python train.py --model="image captioner" --decoder_layers=10 --decoder_connector="linear" --init="xavier_uniform" --residual_init="none" --optimizer="muon" --adamw_lr_other_params=0.0014
Rows from block 11 of the image encoder of a small image captioner, named by matrix and row number. Rows with one number belong to one channel. Each number is 128 + 32 x the weight over its row's rms, rounded and kept within 0 to 255. All counts start at 0. Numbers have three digits each.
After each channel's rows are labels from the 100 images, of 14848, where the channel reaches its highest value: "strongest on" is what is common among them. Only what is clearly more common there than usual is listed. The data: made-up waving flags. In brackets: how many of the 100, against the usual share in percent.
# convs1: first pointwise conv (encoder.blocks.11.convs.1.weight, 144x144x1x1), inputs 0-143
# convs3: second pointwise conv (encoder.blocks.11.convs.3.weight, 144x144x1x1, transposed), outputs 0-143

convs1.109:144186192113099140138096134160169101118128126167129174119137151142116185168153150186143161132082080181134151176110155136094091158088091146102081147121070097148091150165130108085154136117140166115185164130147181151115135146087200135084099095124138124125134093132107095108117114099129156101158108069094098174114111150104095222069091110153090151094119155124180150058164120131114080097134150099142151135184161179185132140111109096087139
convs3.109:141072099069179106156113185131077120163076103145147130122086165131131160096155125166170114128103149117130148122123131167124129090138127098088123147139088163060076140108138123117031110093118139148152118154118076139173130149132063189127092057082098117106076154141166152171195093079114181123099175107174149064151076152143118097106142131170092112141123052145121121104146151106095098090117085174155116111136147121122092158135142094140097
strongest on: blue (47 vs 22.3); offset cross (28 vs 6.5); star (27 vs 7.7); layout: upright cross (26 vs 7.1)

convs1.29:141181157096123111140110139182145130149147112125187103121190122123149154126132141152105115130155099155108119135087133114087117128119172110157164106082189159182081101111116100126131113106147175128137169043122113071121140062144195200125058170093166192114153108135082117084135177141147127180148092147141181166142118158146118109078140145187109120110120124132098170060148155085114144126158062060184065161127127111133151147112126110116115
convs3.29:125146092076124119114191154100134149096108045060117094099079118088149095132076114139155091102086183110127130177127080143124112187123107139106062146120100220114181111114137098075106152188132101100191136139104100113154142131155117106140092090164113091196055119148164072132131118165073128127147092134116133100123134097154141143147143116192118132110129163160103128100149104210137133129195148083113081119152116141141110152120152132152158
strongest on: grey (48 vs 23.1); upright cross (31 vs 7.1)

convs1.14:118193142140163210139140089127139173165111127096181117194105154101137080091125132123080172099175136171061138154119071179159173103148130155130148119077144173155153165091105135118165135116093145146120151117169117141102155151095082134117097131140121156052110133097144110124193127128186202097134108202137184117120071109181159160120109133101123168147168148158127062130089125189134100120142118135096116169153100103104099145133108137097175
convs3.14:133074073118098121114090156131133171116123131107083123078121138126128141120172124133110119074176180160119169037091104147126083130125125114135079147181159127097135120123117094044164086131113049118102088137152168093157164182112139128078124109158134107103150075172137111105121087150093091147147208158153109166123206117104135066131154104106104149122145162113151111089093113070060129111108080150155125166072159119149130096110139090098153
strongest on: flower (100 vs 7.4)

convs1.79:077138089104128026148123091139115044127152148155192169205070160147138129147106176168070098138131103130073175158092088126039080119124168125129122142122121140105176102122071102126071145128070155124161136111160067155139132152138115134152139109175130078099125156094147096081120132089095119185114112150085179155168148153126118095113109128148112147165166096149133109141139107147119157133126115168103099135162108122133156098161112158100197
convs3.79:133099159079107139106121089085070188091078093120127093089140154157069101115076084076141131111156109144088135113074161116134108130119103119187110085092103115054141115126148097105125112097107143102165092088143157143081101141090088094151099107131136086115169076154158130175122058168111081155096094122162151067120155138106117172088187095158126086110098086136095163169168066103082090156094152117139155143102144137171121082131082149115099
strongest on: purple (90 vs 23)

convs1.33:187111111127106170165130109198130129110091172149117136125132142221145153073147187111208157166162107143160085132153119126119171134088077162145138115130085135167121119098091110105161140141170108165104112113124147152118121165134135122088186169120168161195105116142056159208135107108144130149101148147207142112063134188168142151096130128109151171195136110114114123133112141164156091123122132088159200105141129101112087165125182135138111
convs3.33:081110136124075145136137058152155147099140103170161100123129146094149127057155079173149123134107110142097104090118151144198171100107100089083134161096160126155118107145129115158146131065121091163204101098116134171094165083116149159081103136123104234114161166166181156073166091134173130086043148111191076130098154125133167122158158135133136128109135121092089127140101172132160133132130181174143103151100109119150170116148094132090134
strongest on: circle (68 vs 7.5)

convs1.13:084112064138117124127141174102120203110107117123112121105255139086122122116126133103113132118132080136189128105151090110134112145136111149164124129136119112157103041159111115113153081123097102126127091102127097128124100162085112129102119148181133092077119122097126137116124100101140156116093112088094134154148175113126105146181126153145084110133133162162127115088255158118121082106150114087111122118142139102118110147138147154125097
convs3.13:085150146135156105135127051121107110087117156102137176150072130140143111166134134147101161083130150103100076105127117150067146117130117145125170120133118120186139102082140086138081112124144108129131185122135046178186147159102132162121242129102091144125119142145165096111151155109116166115169107104110132176183107132158123116156216150140021134142070140100131075123045111131105081165135151138134119140122146175143158107122124114089137
strongest on: purple (100 vs 23); border (37 vs 6.6)

convs1.41:101140111212140107114127108151126163102139095117142191167129110167103169124134139100104124135115103106094139136148134164114146106097151133203191123087137097173080024109088149124102096100116164199092075125144211167119124184112148109141092118122142126115107157106158086111185088091157106139131120128089079181119146149103087103106196129124168195097148147132138119185066098156141155106102158139121191117132090102169139118149149143093121
convs3.41:130084126143133099090141136109113114109127081129188208163148145137096156141163079159121122142147162152064148143121151156208117127107065107163115067215176153075145111092129157148086137102061112143176159050117115148108117107150112137087116126159151121146139146127169141179155143136181139159149105138119155131181117120122115124136137122067133133108120113143114094003193115160108129169146161088129098142073162131120123120138110151096086
strongest on: teal (47 vs 23.2); offset cross (43 vs 6.5); rhombus (35 vs 7.2)

convs1.140:133117119131125095147142088143140116049078103097177121109132211139102144109113082142146082165134093178081179128186144108103146062107098172156160078133165116148180095134154126178109111190124159121150172140123133187148161148158147078186140154114087126131108127067095145111075108113122180114140141113135075181133148126143155111199147109127084120116085105159108138148083099150080169143067098146106097133103150104097111149123124143215159
convs3.140:133135153152137178114117084119122125101125164144119208167136133103091102117228113120104078114116171129154160118114148155123127088104141158169047082134107174164116159111167147109112115099142044148061150122142155135160096108127143137133128089114130163157111119162171110105118204128113083115123125092148125098146146079052100102121160197081109104161092142133111108050195120139133092142132102155104170088139182143107131188095119117163090
strongest on: flower (27 vs 7.4)

convs1.127:171129112114124116132140080095160108166123099102071092127170062165110034098127100172135106178174147120142126174073127167152144187152119123154121097163138150112117135120150091106107110157124115128121207106186148109110104128108177144152153152183076136179113080197185101116105146117090162120097142116133126096167198131130152138096129132086167149089088119159129168162167128122151118126197074090107179117092150144147151082143140106164187
convs3.127:057136156147128116120125065174134097090115109086079127091100176132195175132138068151142116132100120114130152086138104076139085145131158144119118131154174139081148189116130072084124078123145165106085164122126124144128130140114146131148192129147116122153092111076142186143165162057120141178170169153123084155116127109133163089153069156067176103094129093148074188197136105102101100125095078155106120107121176114159150172138077131124173
strongest on: rhombus (37 vs 7.2); border (33 vs 6.6)

convs1.90:127145112183150060151136163090101148138112132063066155131108170109141152104130155153131104129123122175190192131164132120101177089088108131079113182115172184118109169138096113132119136143141077134176148085118162126128099142124096144115109118156104074132220125086159089206131095065150139131163110151139145141173129094114120125104160113170161123183122102085127101173158162122092094141118106148117100123046139077183125114124113075063149
convs3.90:107118164134109134163094147129140146140120144135142098169096109112094120108080099137189127087202208155083130183143131145065179095167079133116201127163135127096130095109114134171121135114105086153129095109066151134131084130120120095168100171142147132125100159105110085134212123115152130100049162156139180108106115128172119191106140160183124122095125110108164104172142083054115160151143157138115108127136180188144162105081182123159087
strongest on: gear (32 vs 7.3)

convs1.85:115122169154167177085112094096166103145101106161135102061123097121145104115135114121152110117081167141150148071111154161094133076077116099142134164127158115093076150101148120126120079167149095099112225094114111122121116137119157099049116178090116152122104152139122098141100100062145112117133093051082167214116200106093130129108139102133117081151083128161099120123115160130165136120099085094061168109135059124116097076112150101091137
convs3.85:161163109111163171116142096068089083187113126087144121117116092150132066137118142132107133153099164134110136108080214124110074134161122155147154102091148094183155137132081139169146173097199114157144143121085148158154076113191135119074093091054195119123142119104036159103095102096152150126145147174084127088157084140101121127160156115130155145179133126101147122140140094144103086177169161156099125125166161100165114096123076135094151
strongest on: gear (37 vs 7.3)

convs1.61:169102111191176177169120156157133110094128094116123169140113165106138093140139171005117097167153117175100132103116111151102106097134138158124039120098142091138112142139119132109114159110143147107151149100117137132142151204124103124124105162159111116150170135123148136173127112196112145113172146141187131159157097084148174086163119102133143129178132137217153122090115097122062159107098100101068060082119157148125148109127195131122185
convs3.61:129089121088141150130149088107123081170147125175126070136145149110107046099159128167166175089114136171071151145146125100136102087093126120109108145106077141102118132127098126147136077102143107097135170148136106135070158071176075111147150115129135093159141143080131090194087141140126127173093074076102123129093137116177152137107176097080084104085153129090096199152099079120168074113112105108113162125098070128126121192195201119106131
strongest on: three horizontal bands (59 vs 6.6)

convs1.118:134135153131163128135117088152147112103126119124121136122113109156173156159123143141176126093177129177130178129125132119107091140110090115125113150090184076142152113148128147099107152183165165155079162137144139137086126127146127075132112153162172130141218124137159179100203125136166077145176210078144060135104146131135131133116089108111129151094175095069113148056160112199135110156127132178081111058136142089192080125086118053132143
convs3.118:184150150163161157083231091079151126094110155086169148116175133139179119139111138145098068127077060164124135154115129110157120129151112145094133127129146133158131098042090115150119096108105153095220107096127139111138118109110180110132088112192144125112078142158106123094047126131117099102159096121124131134127116087125133109125106097183135102111165091137105194082106152131112144120179116103134160176135184143048139188096158145131111
strongest on: gear (56 vs 7.3)

convs1.83:097094141065117042141115098065122107122165127072112135131136110190145148167086121091121114155097150197132107117127113149147132105124106154149111156146133104175135137111159177123095046096116103095175076120151150099109111114156091093129148098149063132116108128087105082088163195124106121091095145194095047169135148147127154103148107096132143166100136132141116108046098109109149112131129148087168135067154074084106195131174133112147157
convs3.83:112156158119141184176122117116180155096107125128148104129146091160102094118159120117155143144148110099120166194167165077137187141153142084133109105109109147171166183143140107093132098096093087095068135121121175101104166129130152097114159110067158113201109107148198121040082167110161135155032119143187112084119157153090085152136109151164161136124133137128160125087171142139100106124074119142147173098090187100119084099142151176135100
strongest on: border (33 vs 6.6); star (33 vs 7.7)

convs1.125:094128195083122138155138135156146096177124102138095142123162123190170121090156046146177126129056086163121114047098119103133156103145110134141160110069062171178148187124144084135089117095134146141155107124175134115114089134127119122076135203108103154056129124142180148188067120096129104128126134099113144084123182167114131145166153106148149137094121123136122090133162120050109144107137115085160137162155126136156134097129106199169167
convs3.125:091135114093090087134192093160165139096150200110039124125143147201083108132136156075188095146105128123159157104094138138111150202172168146091129147160112095072079159092136140137141083125082094113061167110117080099164089112108159131164163128110110134125125145134132129124119098177123120183119152102117152093122214125113136186120176172170102114140102129164133130162124119149130188078143119147138144165114147111043152113100174138137129
strongest on: gear (87 vs 7.3)

convs1.17:147160166143131091127190089053132189108158174146151127086094170079127100137175148139103124177168188175139121168128136179118129071173119085114107130120141103127187110133083164172135086110057145126128108137122106188103093152132180136119054142102123124092144132122130142127132162074176210118158166068108168129169130172091092060134151098156097151111148160127177111159139144100141120101086129104136142192104135139109118158114171112131105
convs3.17:136144146129169087152142049112154133127143122106165113116102115169177125130076198107116071200133131140127044134113150080103150149094156136101134141103147154152116146177141120140054132121182132120146165068145127148116088108099157109157183149100171090096161170093111094151152179136189066192139108122180134151077082160162098086112108166131140162085146149138112111091112147136141105122140166159138130146133197092196179129167119130165135
strongest on: blue (46 vs 22.3); circle (26 vs 7.5); ring (26 vs 7.6)

convs1.36:128140107047173147156130142146130120130174119146067123113116110100107188097099127095142160080114104096100109146126128137082138140166148118165182100064161134139102175100175110131185127115140093111120165123169132131133117171149032070131133142127132109154081098121199097053173146138125107097135155119083130110151112096134179156139095171150183163132102174115137111177090100129077119124170146120212130087147207084110148137102130145101175
convs3.36:115128138129132119128157113094159146129114152105125071106126159092121132208157087038137105136097152150094152086122137126165153047109071144146162123130130126131094181110123135137106165157107149135074127093141040098075049114143110095138094054091096127102057096145089127137167113175094159159134128074071148143109096077113150121102151197142120113112133115138092142130125105127049120147161121120114109116072153098076128187143157114104118
strongest on: rhombus (37 vs 7.2); upright cross (36 vs 7.1)

convs1.96:188101118107153160138093152120159109164103114140145153106097113144124137144164106115144128161139063158141130061029103178114125121138075117090114152119117120130184094178172106117125112137137129092147144196076142096126138199147113205131133109158043117130151123139131164140119111116082126140102107135087166175132152137111156092138146119130161117198196125132090106125123108135174149175253161154107119111143089123116162163067113142145120
convs3.96:137092091084132160120170151106142109152162088160055133106086092128131138098144156155108122106171140161116068083096130152102091169161124130151168129151118085126130107169145130093133147099119178159132153011064137135102169150126102210124124109144095128171123159133074036120111062141118124125106105167087128157087135121158072074134173116118075159164114110103123135137116143152153134098070117120116064110159086145131119201106114096137136
strongest on: star (98 vs 7.7)

convs1.113:126156130152138147104122141132217159156107129054136151144144163131098182165121109051120172158120144095181110126077132177122124095121134124188200075103119142103204106166154162110125142106124143099136096133058124107103159154085141095040139124094080117120156101091167112122188115163115115107125115141128133146095147118169144120127112130148180131134120110127144103084126167150183090110255108143084096122133154111123124134070122111119122
convs3.113:148140122081094075072181165153144097173143144117121102178162116132101157141188138106140111079109117086133128156204143181135204139107063128178144133180119178140094092142116172103123146082141163109081103201176100102137138093110129148149092156111177175068092151127191179107091125120159129100144133089121086136112136122075122108147105103157127163077085155118121115116124123072169119083155085163128143160081144137146147059134140101106139
strongest on: star (96 vs 7.7)

convs1.104:157050191148152107131190173091133107105051063097155123148133137121163139053075123190136150121118113214133123128126119186075149143125106113102167054119167155117105140180129169103146111132145117164086153145160142139102135152136141167144124132120114144013142126124151140118164132105203121129084107091140109060120129128149128135169139125099078149132052127118113121103112134108121150143103125120111175098128110157161119114165074144124180
convs3.104:062116187144125143120105136054129173147146116091107147122129125152150053122120122089127125097150132044129116149128184176144157101100163102111112086122084116118092147159193117127150075208104121149130126122182093149092066118120138144096148117166154161176092100107182047078079165122114164191168122145093175153072139153124128130124141132082103140135165126112118137132094085157099098095106092125089058152119143104101137117113178085126133
strongest on: gear (99 vs 7.3)

convs1.7:127108067108150155122223119119171142201142100089139067140082153125168187151106079165113119095074106107113129087133100158207093106177100094135097085124162156142204098102102126182091139135133150127142161117100147167100142146120124114125144151153139134076153075135153085139162123136136129097153169142120097155127125132100124184154168141176065122083096197101127163099153139104052089140172125148122158139158160143111132179100077118124134
convs3.7:124140180122188124155110103151138105095077103110107112184112148140119127165111141097106147120102158115139141061132140153115144155106114099118076145088092062142074107122086088132147088109144152097128107088133109193098119202181123129132138075099109175097165095115075131076094092147103147088181160156169154110113093160198116084083236109160120112150155158186140152156129131143120173153120129147218122113149098109121149129125156157136175
strongest on: teal (52 vs 23.2); offset cross (35 vs 6.5); upright cross (29 vs 7.1)

convs1.4:176175128159178207119159120159157076121116185145107124142159128181123110106122214188180144084096127135156126170151124128167126138157107159132178105168207148068091151120119131117151127144169059135106167112096133130137118130125130149106118212102137125174067136114131161136176127153122099104121185076131105131158137141129113146109148153144171123125117134061134158139104145156088141123064124149189101077130100169136074199171122160101127
convs3.4:125197136175080159160118121139184150123147093113119094171121105111164094149158115137121156124101132123130098080082125140150136148081140169110164076080140064174126114158118171110130148148076122164135125079162163166091161097145149185145134114135110144091146116073106152096104110189158140049122126152129085175126077140119158153151105140121156162079154188104080123133119124116111144118170182212083095121052110121131200115092092154086092
strongest on: circle (83 vs 7.5)

convs1.52:198166128120111213164111129204167131126121104103171161091155107139100133151077164117146118111124133114138158145140166177195159092083125121149099105169139173085179028141126146105099174074093175152139091114109081087144181137123122118134144190140145090128118146128137133119185131165147132089111137164125135180196161125131105116124111135100093146164144099188110166116164166106139105109159103064148095127096126134171154164183163137110089
convs3.52:100145171128063112163100174065139110133130128128184118158088155117186192083141121121164181171117072179128092107178145146127164138128135167115150142145146118168143158162085099147115127100152173111119134097136128118117132087123082104163124135172133110125162087090125065103119101118178173114152099093123075174093163062144121126143124100143108112162154172120060115169166159105184057133159123130149044185085151166101120083130137113079116
strongest on: brown (56 vs 22.9); circle (47 vs 7.5); border (26 vs 6.6)

convs1.30:084153179165112161160121152108114152134095137141138148115102053127157150167135183154157136071068133137102123116113141177149172119153109128192192086142159120113094084084240139159144152121140080125114172180196096099124136174070118139081115161105131130198103133174119128118135147123135174117137168114148123152141222126123117183130128137160135135159151113098108126154179139132087053146166123121118157092128148142137093108163102181100121
convs3.30:105144122181150135101133122093166135137161077201101143170106179146118128102101116142125120141137137140092108185165159068121154115156133102086070082100154162161191124148156096076117094135141114142139174148188163170142075179189186170087078170096131107130146128104072107114173134115163168132142069137127132143158099170117185168132165178120213153149128098140137092138104154130146121149141134195130075141116133102118102120207109155140125
strongest on: brown (49 vs 22.9); upright cross (42 vs 7.1); star (40 vs 7.7)

convs1.93:130138171099121177100066117156129121151099115064161124120135106144130137145086150125112139103114150084152071007133129145106112170140127130120058116134110144158056129149196171142139167109163118090089144141132105083100160145124154125126089183135133109147133154128090152100167148126110110130054149090134068149097042087133133142162126155149141098074128120112146191127123121102077109159146114151188121103156165127156088193109057104137090
convs3.93:077088105115112032178111146126090170108110141185127059147106135096063091141169089124089086114079142123128109086201123158122155136076076171114183133126095145124097113105128160118122102115136202158114108138146138160100123027145125145131124124141167156096085137129133125105174141147145145130157151158154158151120121100087136149115134131115148180106104128107124196115126091091097114150136114074123102038126133082115157170103130152044110
strongest on: circle (96 vs 7.5)

convs1.18:101163114126138144116103126100064155129094129168116135124136132148156122169153165149151134059133119168122093105182160082135160101133142134088078131143120122180104150092132056121128185107184144128126195091133150050088142126123140126106146149134128079130080116150146104093084149148116077108092149143113100172119176135174114116102116134131154106163097131189113148138135133169220255130071167070108117132143152147125130133164153192163149
convs3.18:127181208154141103060132147178120145151098150092175122095132068088110104140133160123152110119172093155160138067173152143097164135116161088080139151151203134058148151105100084178182103140162122193106127159077113091134126107161125139098149114119183156108143137155193141172150181108113131098137142153160124140151064195128077119132159107119143148100137091126160142130109183122098119164108123132199086153078174136151116147117169149133088
strongest on: ring (51 vs 7.6); border (36 vs 6.6)

convs1.39:111116088139072144155142167125102139118126139167148107177081128130146133135132156090034111149138080135134189172111190170159139146075108085113067076174157112173120130120089094131141093137152110102188108128132120151119070107161099116092116137132039131130131159137100171111113089093105176097179084086069233198119085115135169143145084082121139102140099122120125137123169163140135103105147180133133111154135132106130066116127092132127120
convs3.39:137150103169093189097125180115155128111165089101108055121091147216099130149171157130056111090175133105102163120100135109161121133150137074133166144203180084136130111122071113103090134128114128138117135112137181099130129149170103176123144066096064111171129103111158083153120077164113052112089119121127147162118143117151102121101109110116108152107087117134114180096127111141155167097133126119125130114107120158219154189118089044140108
strongest on: ring (95 vs 7.6)

convs1.129:174088142115106169126116113089099092161112125159133113116131142138135156115119092147122151137147100132135127126072085189197138097143075120172163145136155102102110159129132143134120127115123170101080139183057138167108108199141135163125140176140046108109129116139179145158199134099183140129085090145102191152127174111100155090127140128154116117160136073172112070093109068133095115158255172093091152140137143122137118134113119115164120
convs3.129:083112114125158076129173134129160154172148170147080097083107129143141206162159071115110163122102096107154152130163204077115138176110134110122106133188135164154096104125114130161110093123056126140096128211155088125181122186154139109161142115062140112151079068130158151156154113128131117129099117123128113097131118124079187181134127156140193215130127116098122159100107160113108158094174103141084085130111081147122125130123162107054156
strongest on: star (92 vs 7.7)

convs1.19:147120158144111109169147124149119194131166114150120100130178162109150067185191129158089138119108180119137136145100151148203098055103114118121060087106071163126211117147184089106134105139132154154182187096176156158150150142127104131096153101146087105118111133162118126164097156111148128093147128101125119141088146103067112109085097147162152175128134147208136142101112110122141136099134149101086059075092119143116141056119195140148101
convs3.19:054159137154101132183118160085120110124138144167198145148069089107135077115137171116135105095165161152133129121154134112085166110149128123138165149123114160151090160123135173108128104153061139149135144115093107099156071089095147150125093116124152136099177088110162093196167190120144079098185116173150148126116168109075169157127128092121149151119083165103044111127131075172105068172088102154126136118037151125105156166110135172132168
strongest on: purple (59 vs 23); circle (35 vs 7.5)

convs1.74:091147117184115150119131126131124136118129104073134065166145171124131149141156111141091163131130219196151072167126154137154105149151187168125123143163116137110141103112119119165105069140117123139113114165122101156116148141118174133142141137115139138155132118147180135174161136064151145052141120111168126168000147151122130194137132094076130139152131174087109119050110151137145142088146096170109121098211118099144144109045095143102116
convs3.74:163151104133152163111089148175112087094129114172104108104141136168112160125118053082054116132114173158080130129199152134140092100087111155114097159104125142146082134117150088083070121030113105022098134158125133159114133128074181104117153154076082110149122099119132145087129136119076166159145155121170161200187119166159155112134141161149182124076138087148129101117133145162126117070128140122114100168145081100151086121102125132136129
strongest on: star (50 vs 7.7)

convs1.5:162117163156114105098116101178151106132114153211174118082147130108120089174165146127132147149142168187105095118156118136175111153139128112114160154146138121144084069096069107155164149132142153179125150130136148135125086152170098167067166135068131083091095125167105123118171108121157120148114182139087026170108093162105046080085088119144071093106147110113146153133138123159141163129074132119095146138159139164124214097133131077152092
convs3.5:143149080158188112215109100099111118094090155141081126074138125103192125106078180157117127128163113101125112085117101134138074093120114196097132148126170104103134187175116077116148178119150066204107120107133101104111159100101109135105080132103100146092131100152135132096123112087118060122125195102136106085110113091087126111106097102114152100159134097105171077099113151122112089098123147129093183139128175131137109064123039144148078
strongest on: ring (100 vs 7.6)

convs1.122:175106103192103121130136161155138134050139205124140097112077119137123124112191168139106119109145136116094138113100160137129134157143056104112128141118156116114162145088165112118122178093022104119190112167141118135143118183107144148099124128119143159082138118130140153088159143120107087194165151197100136137167065118110115175111126119174158171159153129092174136085122170143110077110075103134057217130113128166107116096113145073116125
convs3.122:138134133075091165182072152102102102156116117124143118080109143184110107110102154113139127104132154185069134055198092109086078029130142120097118152107111124165139125118118129157132129085117083123129072158125201119139186115107124121173156109154098153203126182166087156084156113131123137127146109169149120089121113138218121168083173075101158155177109136121096102107173160143148082112121075084137138133137078120151125132141166127128104
strongest on: three horizontal bands (31 vs 6.6)

convs1.55:093111117114141153075091164126153146136156172129133143106156133103083031118117169066133136108133120126100171082119148100102124147170129095079105115105099123155128096197088123109192083213072140108146149125138171155148134082127148124113132126166123163162184130131095088166129119086100121198131171108131189099162117104181179103066115086139132081097179138111141172124166187115129147162124100134130188108094129092093169169117133159091096
convs3.55:156093110121165189157185141124141156129107098119148136072142123116090128149183136195201080189150163154082115105161185172148143106098130108060177169118172194167100151128125150136201087151115136107149175153127123099145133070120129151097176147130154131105077068149160129118151137158132127111111078132166135127144116158205108110127151049148083144121117172201162156163122123162125113124152151146151101097170110151117130181135166126117107
strongest on: three horizontal bands (38 vs 6.6)

convs1.137:043158093157146172076136113079131106102156102142105129116165114079133111155106101151075162162110110131156188160113110083140122162094151189156128173132152152103115161128093100140115187160105139141162090073176125142147179144076121122115105194084213118152129168172132122137121098178117139158178131160088176151111105058120142101105152102125118156052123193076139121113156133106094120112175113108105100102122122135161172070161136111131082
convs3.137:162157119129097112131120140161156096119147109230160088098116150081100161062179083075147135121100125106096155076095139096125102153154118109083116162117091103112102100158037143054230153085142094116192169132164141065127100092114140126154124048125106113105158124145139106150145131117116127116146124159166161139040168140112176144135088084143141096150135123113112082115138117150129118105082154137157144116098130067111100127108121148150148
strongest on: quarters (28 vs 6.5)

convs1.72:096183156179105145157094131112153046166113087142129151134126123096125041122109109138112104059129079113148114090071117144170123191132127117109106190116180112088138089086094048135148154130095156128158106110145146076155158177101142145078148188126045168145141126160130115124131140113110151066142134123165146175133160139115125093085168138114121126168086076111107104114103127126098161117124143149147140110106137106127130063148211071127178
convs3.72:179186152074132134122112134129142155133166147145128129171152080199136076169147132172144123122146088163132100087152128071096131163109135182128134118160115137236104108101145108116173095091197153147087186109080081110094174092090174106129155134107169126112083169167114108089127128121098164115112125139128160131101141171160126122095129087121136125149194152153019122124148148144092105124133162129142137120136095107163145145098097203178162
strongest on: border (59 vs 6.6); orange (51 vs 22.7); many stripes (37 vs 6.3)

convs1.34:205169065141141114064180123132111107152134087126126138134092080082114156134159184155126092091090126171128178099119162119145089143098102155120097083143091110128177143138168177131150125119065196169116140150215088124166116151176167115080201142139156141092151115138108147122142139172210139146118139121098129150138115076094164117115168138089094154064110168121081143154098182136080115139148087154182115123128119131119162094146155140112159
convs3.34:101153122135094182110084139139136073180138163137140129077150104084116189090075119076105176120126096130128138139159111158111134135161105092150168116141112116119155174097143064135175079076062086131116196090131127094171142208104109094137113121148096092168162150099170139098137081155100124130137139089142121173101113189129112147065154104093126094105160113114106152081117128152149170132038093106124147190109113127128090138094187127143190
strongest on: rhombus (35 vs 7.2)

convs1.133:155127147119142127192131106138103077136128136136126084129167115091153162123100183132101181141111161213178121107170198158160136108169092125113138137120107144142122161078092143147164132135203155180096175120098118248053142090137123085107125141104098152128115133161156090150167123135177084134190133168162143139122115133144170161154144123107111072095162151171131185125159104153083119114147150070119174166140115152088103168115118097096133
convs3.133:179109128062164116137104164095142146128097133133179101139146176117137083195079078157138160142128163195114140095169196129112139147110115094142084102130130081134093111088148130127154153116167184118156167138128097126170116144166124097114103152133076098145158126110121134116137103142144155109145101136141135221149153147088144089078175123074120143114145058098197096124142197165090126072147168137132058141083148131179160185094098110163160
strongest on: quarters (38 vs 6.5); two horizontal bands (30 vs 6.9); rhombus (25 vs 7.2)

convs1.84:094078106097115150138160153056146115139061152112130149107133127158125174119164090141157144101123105108129088148202113165120141118156071119128044117086098149088181169156140149149067098088142129160101146111201122112101094150135127166065144102116128132135149125132150078123092149154074126174164128160090104162106123135152150031137117103144108104136105127212142215137131120086158139147105158098061139169120110124137113074126105113115181
convs3.84:152125141131137082155131152166094106192134207145106135104100115148131125113092129083125186126217169188164058115120079162134194149105113148135175167149135079116079155168117116092122159161135178160131110116087134146104158097128141102069148117128111098104118147149156130104131114118108181141161131129076161117130123118163128127164127159039069155145116129124190216148118150212168144140127108095151157140180144167108105099115121136172153
strongest on: rhombus (50 vs 7.2); ring (26 vs 7.6)

convs1.38:148139177144147134176187146108145127199128099099123114110129149177114172080108154144155190140134156156124144102148113137080197087147080072125148155169170122129134087161171190155073181168152132114135157189147147165131140135110109119148142208153159156125128148142113129107106137135118105098152163084081106167129126099113098065177078133152111127144167128126122146127064165116151184137091158103126137133093146092120107107140145113255160
convs3.38:140125178076142127119177078210156181120106086099155122055128172110152134143113105148115166171108150166127146130097165091100109119157127122152114084098102091150157118171148134186157094195130134188192176166207113199116092123133128143094125137132106122159100099120102083144115147082158172157124116101119139134136176072064165105129141138132101152143146145084083144123135080153130087171102124106132114037151098155095116136111140176173141
strongest on: gear (72 vs 7.3)

convs1.94:105098145138120119147141108098118098162184162129133123097103242095158146173094102068130171147131098148073200173114152131099119148134164154083146116124120081210170152147092183120089065147108150109087137137135123138103156070082116110088119117162151176159129141158142129106105121139137136165145160122135155082161062122139127085161111132119112105070139141120153137086162132073045171153136151132071078147150131138131129178136120150141058
convs3.94:170095194169125112154128121106176086171096115195149137083146156130106082142133126103127136143109134122132171128074171164192130176106115116113161094143141105131148148231100155111112142169162087138182126133114101076107117083170203165119170160136103151095125169139126136149157116192178138128149136157096163123090081139117214113182143175135181130160141103164117112165108108120126154125117113135162208111177104134090142176085130142141152
strongest on: quarters (28 vs 6.5)

convs1.22:113124154136145122076143108117134146099128151161134120059182158101132112082103083065179119127106175127075123122168123169076132089082123098135173124198147116179126150155149083126119132159104099188081153116141153102081106106130149082158115175137111100086172144095084098099170156178144144177088096117163145178116090135076081165140131089119144140111099163128114107163101085163119145115173136153084150115039180115108106101155205154160136
convs3.22:134127140123113126143153115093182207126121125086096158170111134142022085099169182142136073127142161087160079095181184136129175145107120100153135096142109142123143157147099159148168115103140155121135102110085099156128109147140125171170184103101119168135152112162094191057134098150087142163160144152146109148141099152131121211097142068156115110121111166166171160163083189091111159142146141130165134104113139151110177152126115208154175
strongest on: brown (56 vs 22.9); purple (46 vs 23); three horizontal bands (34 vs 6.6); circle (29 vs 7.5)